config = dict(
    arch='swin',
    model='image classifier',
    dataset='rendered scenes of toy objects such as cars, trees, mugs and chairs',
    train_examples=97500,
    image_size=64,
    crop_scale_min=1,
    horizontal_flip=False,
    translate=0.06,
    targets=['light from'],
    num_classes=4,
    norm='layernorm',
    norm_position='pre',
    activation='gelu',
    mlp_ratio=3,
    head_dim=64,
    fused_qkv=False,
    bias='all',
    qk_norm=False,
    layer_scale_init=1.0,
    parallel_block=False,
    inner_norm=False,
    kv_group_size=2,
    patch_size=[4, 4],
    conv_stem=False,
    depths=[5, 5, 5],
    widths=[80, 160, 320],
    mixing='cutmix',
    label_smoothing=0.1,
    loss='cross_entropy',
    init='lecun_normal',
    residual_init='zero_last',
    optimizer='soap',
    beta2=0.95,
    lr=0.0011,
    beta1=0.95,
    shampoo_beta=0.95,
    eps=1e-08,
    precondition_frequency=10,
    max_precond_dim=512,
    one_sided=False,
    adamw_lr_other_params=0.0016,
    grad_clip=5.0,
    steps=7300,
    batch_size=384,
    epochs=28.8,
    lr_schedule='poly',
    final_lr_fraction=0.1,
    warmup_steps=360,
    weight_decay=0.2,
    adamw_weight_decay_other_params=0.05,
)
Rows from block 8 of a small image classifier, named by matrix and row number. Rows with one number belong to one neuron. Each number is 128 + 32 x the weight over its row's rms, rounded and kept within 0 to 255. All counts start at 0.
Before each neuron's rows are labels from the 100 images, of 14848, where the neuron reaches its highest value: "responds to" is what is common among them. Only what is clearly more common there than usual is listed. The data: rendered scenes of toy objects such as cars, trees, mugs and chairs.
# fc1: MLP up (model.blocks.8.mlp.fc1.weight, 480x160), inputs 96-127
# fc2: MLP down (model.blocks.8.mlp.fc2.weight, 160x480, transposed), outputs 96-127

responds to: count: one
fc1.300 [173 122 149  78 112 116 165 168  82 164  85 170  93 106 174 116 155  96 119  75 155 134 127 166 107 119 145 147 121 128 130 138]
fc2.300 [169 119 119 148 105 161 176 166 133  47 107 119 198  80 118 127 136 124 165 176 148 151 115 120 159  95 157 177 172 104 172 132]

responds to: table
fc1.230 [113  69 176 146 153 100  75 117 122 140 133 130  89 170 122 131 129  84 113 125 121 123 175 110  75 105 176 128 125 114 148  43]
fc2.230 [106 144  78  64 115 161 144 120 113  89 101 162 167 110  84 144 107 117 115 164 119 135 116  91 115 144 124 127 161 150 195 173]

responds to: white object
fc1.385 [112 148 133 106  96 171 120  99 165 173  90 140 110  97 159 115 193  72 110 105 183 125 128 122 155 140  82  84 118  99 145 124]
fc2.385 [110 114 111 156 114 152 108 140 205  63 143 123 126 179 151 126  83 134 154 194 100 122 191 114 145  97 112 155 108 192 130 192]

responds to: count: three; light from behind the camera
fc1.467 [141 134 135  79 118 116 109 174 115 159 122 165 148 156 151 144 159 152 149 180 152 143  88 143 156 109  82 118 130 140 183 142]
fc2.467 [177 101 137 142 169 102 199 148 137  59  76  91 132 152 140 162 197 103 152 117 167 153 110 136 141 127 150 145  98 114 148 124]

responds to: black object
fc1.176 [118  75  79  55  73 160 107 113 156 104 133 159 137 158  99 138 126 137 135  48  63 139  94 161 118 171 138 109 178 167 130 142]
fc2.176 [101 146 146 153 132  90  74 108 134 121 174  99 123 142 133 105 110 173 169 181 203  75 153  92  91 164 133 157  93 129  95 163]

responds to: bottle
fc1.409 [160 107 138 157  95 142 126 120 187 109 109  62 135 129 128  95 137 161 147 102 188 171 105 153  93 132  78 121 104 146 184 122]
fc2.409 [110 140  93 138 100 133 137 143 105  75  82 146 127  56 107 111 153 167 105 147 112  93 110 153 227 171 118 145 145 185 103 134]

responds to: arch
fc1.220 [117 110 174 140  78 121 177 129 121 120 113 151  91 141  76  63 125  70 139 151 150 108 149 156  88 110 148 153 131 103 105 131]
fc2.220 [ 90 136 115 155 119 165  94 118 141 140 148  94 153 176 171 184 115 133 145 151  81 166 139 134 189 112  71 119 164  58 133 125]

responds to: airplane
fc1.465 [123 179 139 159 140 132 117  91 135  97 123 115 103 104 129 137 124 170 125 130 118 155  93 157 128  33 145 126 137 135 131  89]
fc2.465 [136  75 147 122  92 150 107  51 119 121 103  83  56 114  97 138 129  95  95 156 126 177  99 144 112 197 131 101 144 148  64  98]

responds to: light from the right
fc1.13 [111  56  89 101  79 182 122 102 115  62 161 153 114 139  90 143 117  79 109 138 167  98 163 177 144 136 212 106  92 100 149  89]
fc2.13 [110 176 141  85 139 100 130 131 121 131  96 102  89 160 148  90 128 143 163 183 133 150 108  89 118  81 118 167  85 201  96 112]

responds to: count: three
fc1.242 [113 108  74 135  99  55 160 133 123 153 138 110 139 131  90  97 138 151 188  90 167  59 119 112 142 135  97 103 130 198 124 123]
fc2.242 [135 153 162 104 107 201 103 107 114 141 127  94  78  90 134 121 102 131 108 143 169  92  95  89 143 150 197 110 152 105 154 142]

responds to: light from behind the scene
fc1.430 [117  65 124 107 135 131 134 130 144 154 151 141  92 167  68 136 126 169 139 118 131  93 122 183  99 124 126 162 162 125 130 165]
fc2.430 [148 140 136  97 136 109  98 145 138 108 133 110 109  75 167  71 135 116  78 133  63  85 163 118 128 114 162 144 171 124 158  56]

responds to: light from behind the scene; ladder
fc1.34 [114  66 148 107 167  90 191 177 130 125 149 118 120 141 159 135 141 104 127 157 111  46 113 185 142 147 118 151 151 156 159 180]
fc2.34 [140 135 103 117  95 153 111  61 133 116  79 126 124 154 177  88  66 126 133 110 115 109 112 145 168 135 149 106 168 103 153  95]

responds to: light from the right
fc1.225 [171 113 190 142 122 172 126 170 163 102  56 148 142 143 115  82 157 100  98 168 120 134 107 131 123 154 116 119  88  91 146 101]
fc2.225 [133 145 112  97 143 107 181 148  92 201 171 131 139 106  85  69 101 157  98 110 170 107 124 129 135 188 107 130  88 112  73 121]

responds to: light from behind the scene
fc1.424 [119  96  97 150 133 167 185 119  98 137  34  81 164 137 162 113  78 120 152 128 100 141 120  83 147 104 109  74 124  81 122 149]
fc2.424 [116 155 159  81 125  83 107 175 115 147 111 157 109 160 133 100 131  73 138 159 133 121 163 204 124 101 136 113 154 104 113 149]

responds to: teal object
fc1.16 [162 140  99 117 184 106 148 161 156 114 106 124 133  77 106 143 136 126 136 178  89 109 174 132  39 143 125 107 135  88 138 141]
fc2.16 [150 124 112 156  76 169 170 116 124  89 130 136 193  82 130  95 135 173 148 158 176 137 128 119 188 145  65  27 168 167 221 147]

responds to: count: three
fc1.30 [125 124 157 150  77  63 151 114  69 158 152 100 136  82  73 125 135 127  93 119 115 109 167  79 120 139 160 134  74 133 123 154]
fc2.30 [104 157 113 125 204 125 153 137 188 116 115 165 170 134 145 128 116 153 169 132 119  87 134 153  35 127 162 138 183  81 165 113]

responds to: bottle; hammer
fc1.169 [ 99 106 111 144 105 145 138 148 146 142 140 142 170 213  79 109 152 107 109 117 121  99 101 162 181 118 130 106 107 130 134  99]
fc2.169 [140  81 175 101 154 115  84 151 130 165 145 102  97 147 177 109 160 120 141 180 142 180 162 136 123 137  93 142 157 155 124  79]

responds to: count: three
fc1.66 [ 99 130 135 101 138 123 117 126 104 124 133 104  79 126  83  47 126 125 114  83 131 149  94 144  92 163 116 186 143  79 113 156]
fc2.66 [139 143 151 108 118  82 140 122 191 194 109 154 165 153 142 205 107 168  78 143  40 150 203 151 134 114 129 109 128 146  88  59]

responds to: airplane
fc1.345 [192 135  98 139  73 204  88 121 159 157 121  92 162 176 153 147 120 144 169 129 162 205 141  98  87 115 127 107 105  88 193 171]
fc2.345 [ 97 167 212 167 102 126 132  91 110 146 151 127  61 152 106 101  35 122 124  75 144 107  88 126 111 120 168  82 176 159  75  82]

responds to: light from the left; truck; largest object: truck
fc1.175 [109 140  92 102 150 133 156 117 141 113 100 102 136 145 103  74 127 131 108  79 108 148 214  93  97 164 133 140 119 179 136  77]
fc2.175 [149  96 199 110 140 157  83 119 121 161  88  92 134 144 155  89 149 137 104 156 142 164 127 120 133 158 148 119  47 102  94 155]

responds to: ladder
fc1.319 [152 137 173 171 110 125 128 140  57 106 151 134 124 119 124 177 143 160 198 120 127 108 116 103  96 121 136 123 103 102 172 155]
fc2.319 [106 134 134 129 122 222  85 152 114 119 178 103 116 193 162  89 175 136  78 162  76 105 173 147 137 159 103 118 131 129 104 143]

responds to: ladder
fc1.295 [137 180 139 138 184 148 115 192  87 136  86 143 112 137 155 143 128 104  91 145 144 179 123 170 121  48 123 121 100 148  90 164]
fc2.295 [ 81 115 155  61 100 125  99 130 166  95 113 104  59 105 107 159 145 145 104 118 103 150 139 190 151 182  47 102  94 138 130 135]

responds to: light from the right
fc1.193 [149 103 133 147 100 113  65  87 115  89  89 167  75 100 104 106 159 119 105 147  98 151 136  69 180 158 119 166 106  94 115 170]
fc2.193 [130 155 121 111 145 161  93 142  77 121  98 105 192 128 110 150 161 143  94 174 161  97  96 193  90 142 141 150  97 140 118 140]

responds to: light from the right
fc1.326 [159 124 142 106  85 211  49 123 174 169 135 200 137 139 125 159 151  99 124  74 137 104 150 101 178 150 138 157 128 130 144 188]
fc2.326 [102 119 134  73 120 127  83 118  99 126  90 143  91 141 102 111  98  92 154 107 179 200  95 143 170 139 139 142 145 186 103 136]

responds to: table
fc1.246 [114 157 154  97 161 119  80  48 136 132  58 155 120 143 153 108 155 108 100 119 149 124 107 121 157  38 120 208 119 168  91 122]
fc2.246 [134  97 122 135  47 142 147 158 105 145 132 120 100 150 154  86  93 172 118 111 107  94 152 133 149 228  87  68 144 126 128  94]

responds to: light from behind the camera
fc1.381 [155  98 179 146 142 141 113 124 149  68 149 170  81 203 105 141 165 105 115 117  80  84 136 175 120  96 137  96 113  89 164 162]
fc2.381 [131 117 120 139 167 170 157 115 151 117 127 108 136 166 146 133 119  82 127 125 134 137 136  35 145 110 134 152 123 148 150 122]

responds to: light from the left
fc1.320 [157 165 163  94  88 125 114  96 106  57 170 111 148 151 177  97 134 106 116 184 159 128 111  69  91 132  95 131 151 161 126 105]
fc2.320 [ 80 104  58 150 142 138  77 115 100 110  99 166 160 156 111 167  99 134 180 127 136 126  75 102 160 162  93 121  90 153 117 118]

responds to: light from behind the camera
fc1.24 [150 123 121 119 138 111 231  60 130 142 148 143  71 117 105 121  93 181 182 105  49 162 108 133  95 201 144 109 155 151 169 126]
fc2.24 [125 110 132 134  72 160 159 147  83 112 146  94  98 152 135 158 119  80  59 149 103 135 159  96 148 172 128  95 139 100 162 161]

responds to: blue object; its colour: blue
fc1.418 [124 129  96 158 163  92  95 164 110 135 139  75 143 134 132 148 119  77  84 114 118  86 144 165 187 151  74 137 169  99 218 195]
fc2.418 [135  87 132 115  96 181 138 106 134 127 158 145 143 155  81 155 120 124 120 142 151  98 159 116 137  91 151 116 131 165 176  90]

responds to: teal object
fc1.463 [132 145 128  84 192  71 138 128 128 117 104 127  72 150  90 140 218 134 104 126 116 131 103 123 139  90  95 139 123 134 115 101]
fc2.463 [192 163 116 201  59 191 141 141 108 134 151 154 118 161 104 122 116 137  75 113 145 109 123 100 118 147 132 161 211 150 171 126]

responds to: umbrella
fc1.375 [158  72 121  56 149 152  91 139 131 146 119 129 158  95 152 183 138  73 166 162 119 137  81 166 125 155 169 135 141 127 134 111]
fc2.375 [114  93 142 178 176  84 148 115 132 112 163 155  83 183  87 136 174 124 142 129 208  93 145  70 132 140 124 101 100  98 136 131]

responds to: light from the left
fc1.172 [106  98 115 127  76 155 135 161  84 124 146 156  71 113 121 144 166  53 105 164 159 111 132 121 113 139 143  85 111 155 163  91]
fc2.172 [136 140 153 124  98 131  67 106  96 117 134 119 149 141 125 134 119 198 185 168 100 132  86  47 134 138 115 152 151 119 127 116]

responds to: count: three
fc1.340 [156 144 142 121 148 186 151  69  81  83 136 162 102 106  74 110 152 177 193 120 143 100 138 125 106  91 162 129  95 110 168 101]
fc2.340 [125 134 188  94 121 145  79 185 169  89 119 132 102  80 112 112 121 123 105 139  78 147 111 164  48 150 109 211 132 116 120  86]

responds to: count: three
fc1.442 [144 126 145 122 174 113 132 133 122  94 210  92  80  88 105 143 204  67 116 140  83 162 149 153 195 126 172 172 150  99 128 102]
fc2.442 [135 115  84 112  79 184 132 107 129 117 100 126  89 120 183  79 153 167 137 102 103 131 127 132 104 136 139  80 123 123 102  84]

responds to: light from the right
fc1.434 [113 110 152 142 150 183 120 158 135 166  97 111 118 171  80  77 111 130  68  97  95   1  87 122 141 136 106 182  98 158 178 147]
fc2.434 [126 174 149 102 111  91  90 112 140  98 106 111  96 142 174 169  71 171 143 134 119 180 123 153 129  90 107 110 168 104  76  90]

responds to: light from the right
fc1.168 [138 101 109 137 123 153 148 118 166 141  75 157 103 130 131 154 124 155 173 167 125 131 138  90 102 121 147  99 158 150 113 122]
fc2.168 [100 155 158 132 108 118 147 168 126 108 136 166  99 141 153 108 122 170 120  88 104 122 192  98  93 111 177 149 146 147 156 145]

responds to: teal object
fc1.32 [151 115 208  96 122 138 121 102 114 142  68  90 116 130  83 159 128 129 142 141  94 148 117 162 104 152 206 142 135 124 132 174]
fc2.32 [ 90 105 169 114 130 144 118 127 130 145 110 121 182 220 146 156 103 164 175 100 146  46 123 114  94 161 115 115  64 137 146  47]

responds to: umbrella; largest object: umbrella
fc1.362 [ 92  83 161 156 117 163  94 167 116  97 124 108  97  72  92  93  81 121 131 134 111 176 194  99 104 101 121 143 124 141 156 123]
fc2.362 [201 158 169 105 122 147 146 146 168 209 103 185 137 135 153 167 120  90 127 144 141  58 123 131 183 187 121 144 168 164 161 146]

responds to: rocket
fc1.10 [112 139 160 126 128 150 161 209 100 129  95 154 181 142 139 139 112  95 137 110 114 155  95  88 146 152 165 180 138 106 138 109]
fc2.10 [130 166  91 104 131 114 194 169 148  86  95 134 108  80 103 155 126 112 178 160 103 134 114 217 150 183 143 134 125 135 210 188]

responds to: ice cream
fc1.264 [ 87 122 108 130 109 173 118 148 147 124 136  98  93 147  86 134 136 103  90 101 125 147  95 155 188  69  98 124 139 184 123 137]
fc2.264 [126 137 112 142  60 115 140 129 163 111 122 143 151  69 178 104 134 146 109 130 108 137 143 179 114 118  76 124 120 104  95 114]

responds to: light from behind the camera
fc1.159 [172 125 106 101 109 184 135 131 155 129  98  68  65 121 128  66 117 136 186 199  90 136 160 112  98 185 171 147 121 106 120 169]
fc2.159 [165 212 126 132 104  99 141 107 135 171  75 145 159 146 146 100 176 158 111 101 167  48 193 128 126  98 130 136 121 115 140 110]

responds to: count: one
fc1.462 [172 144 149 163 123 149 132 122 143 129 153 196 151 132 105 127 165  73 118 121 179 210 121 117 172  85 143 129 129  93 135 121]
fc2.462 [117 124 141 135 158 172 101 180 149 124 118 171  72 155 125 109 109 138 119 153 140 125 141 175 123 141 101 144 159 181 123 137]

responds to: light from behind the scene
fc1.209 [166 122 157 103 147  93 161 130 131  83  84 106 150  93 148 143 117 170 149 162 128 113  57 102 141 116 152  57 110 104 122 126]
fc2.209 [128 144 133 147 157 128 120 113 136 143 141 139 176 128 149 141 130 118 131  95  96 122 111 143  70 135 173  98 149 136 139 135]

responds to: light from the left
fc1.271 [184 110 100 150 128 155 170  56  95  75  97 105 159 152 115  72 126 148  63 143 161 136 125 153  58  69 127 169 198 175 106 175]
fc2.271 [102 153 144  63 116 146 102 139 111 132 175 129  96 110 128 128 121 111 125 165 128 102 126 149 116 186 127 169 161  93 154 163]

responds to: light from the right
fc1.71 [211 126  83 167 100 136 149 129 128 103  87 123 122 162 134 132 107 132  94 156 106  93 140  72 123  86 116 110 177 137 130 181]
fc2.71 [ 89  87 117 130 138 113 151 123 112 106  78 163 135  93 109 154 162 148 121 124 188 114  90 104 109 133  87  73 123 127 140 176]

responds to: airplane
fc1.74 [185 152 126 127 153  87 102 130 116 157  98 157  79 158 185 113 140 186 188 100  96 130 103 137 177 165  98 109 177 123 121  95]
fc2.74 [ 51 120 165 166  88 156 121 149 174  63 165  83 191 132 135 163  76  92 158 155 138 160 147  72 106 127 100  98 101  69 139 161]

responds to: flower
fc1.267 [ 96 103 185 138 100 112  74 140 156 158 107 125  90 118  63  96 112  81 125 126 147 117 120 163  93 124 126  79 101 129 120 163]
fc2.267 [158 110  77 116  93 194 142 102 124 161 148  96 131 109  82 117 158 134  86 119 130 114 156 134 148 109  80 150 179 176 161 128]

responds to: light from behind the camera
fc1.158 [107 152  97 203 221 111 130  90 119 190 194 106 155 103 104 159 138  74 121 141 101  91 120 157 107 120 124 112 183 144 147 106]
fc2.158 [146 134 122  68  96 133 104 128 154 102 108  95  93 133  95 112 109 135  94 103  80 193 112 114 146 135 151 186 105  71 154 132]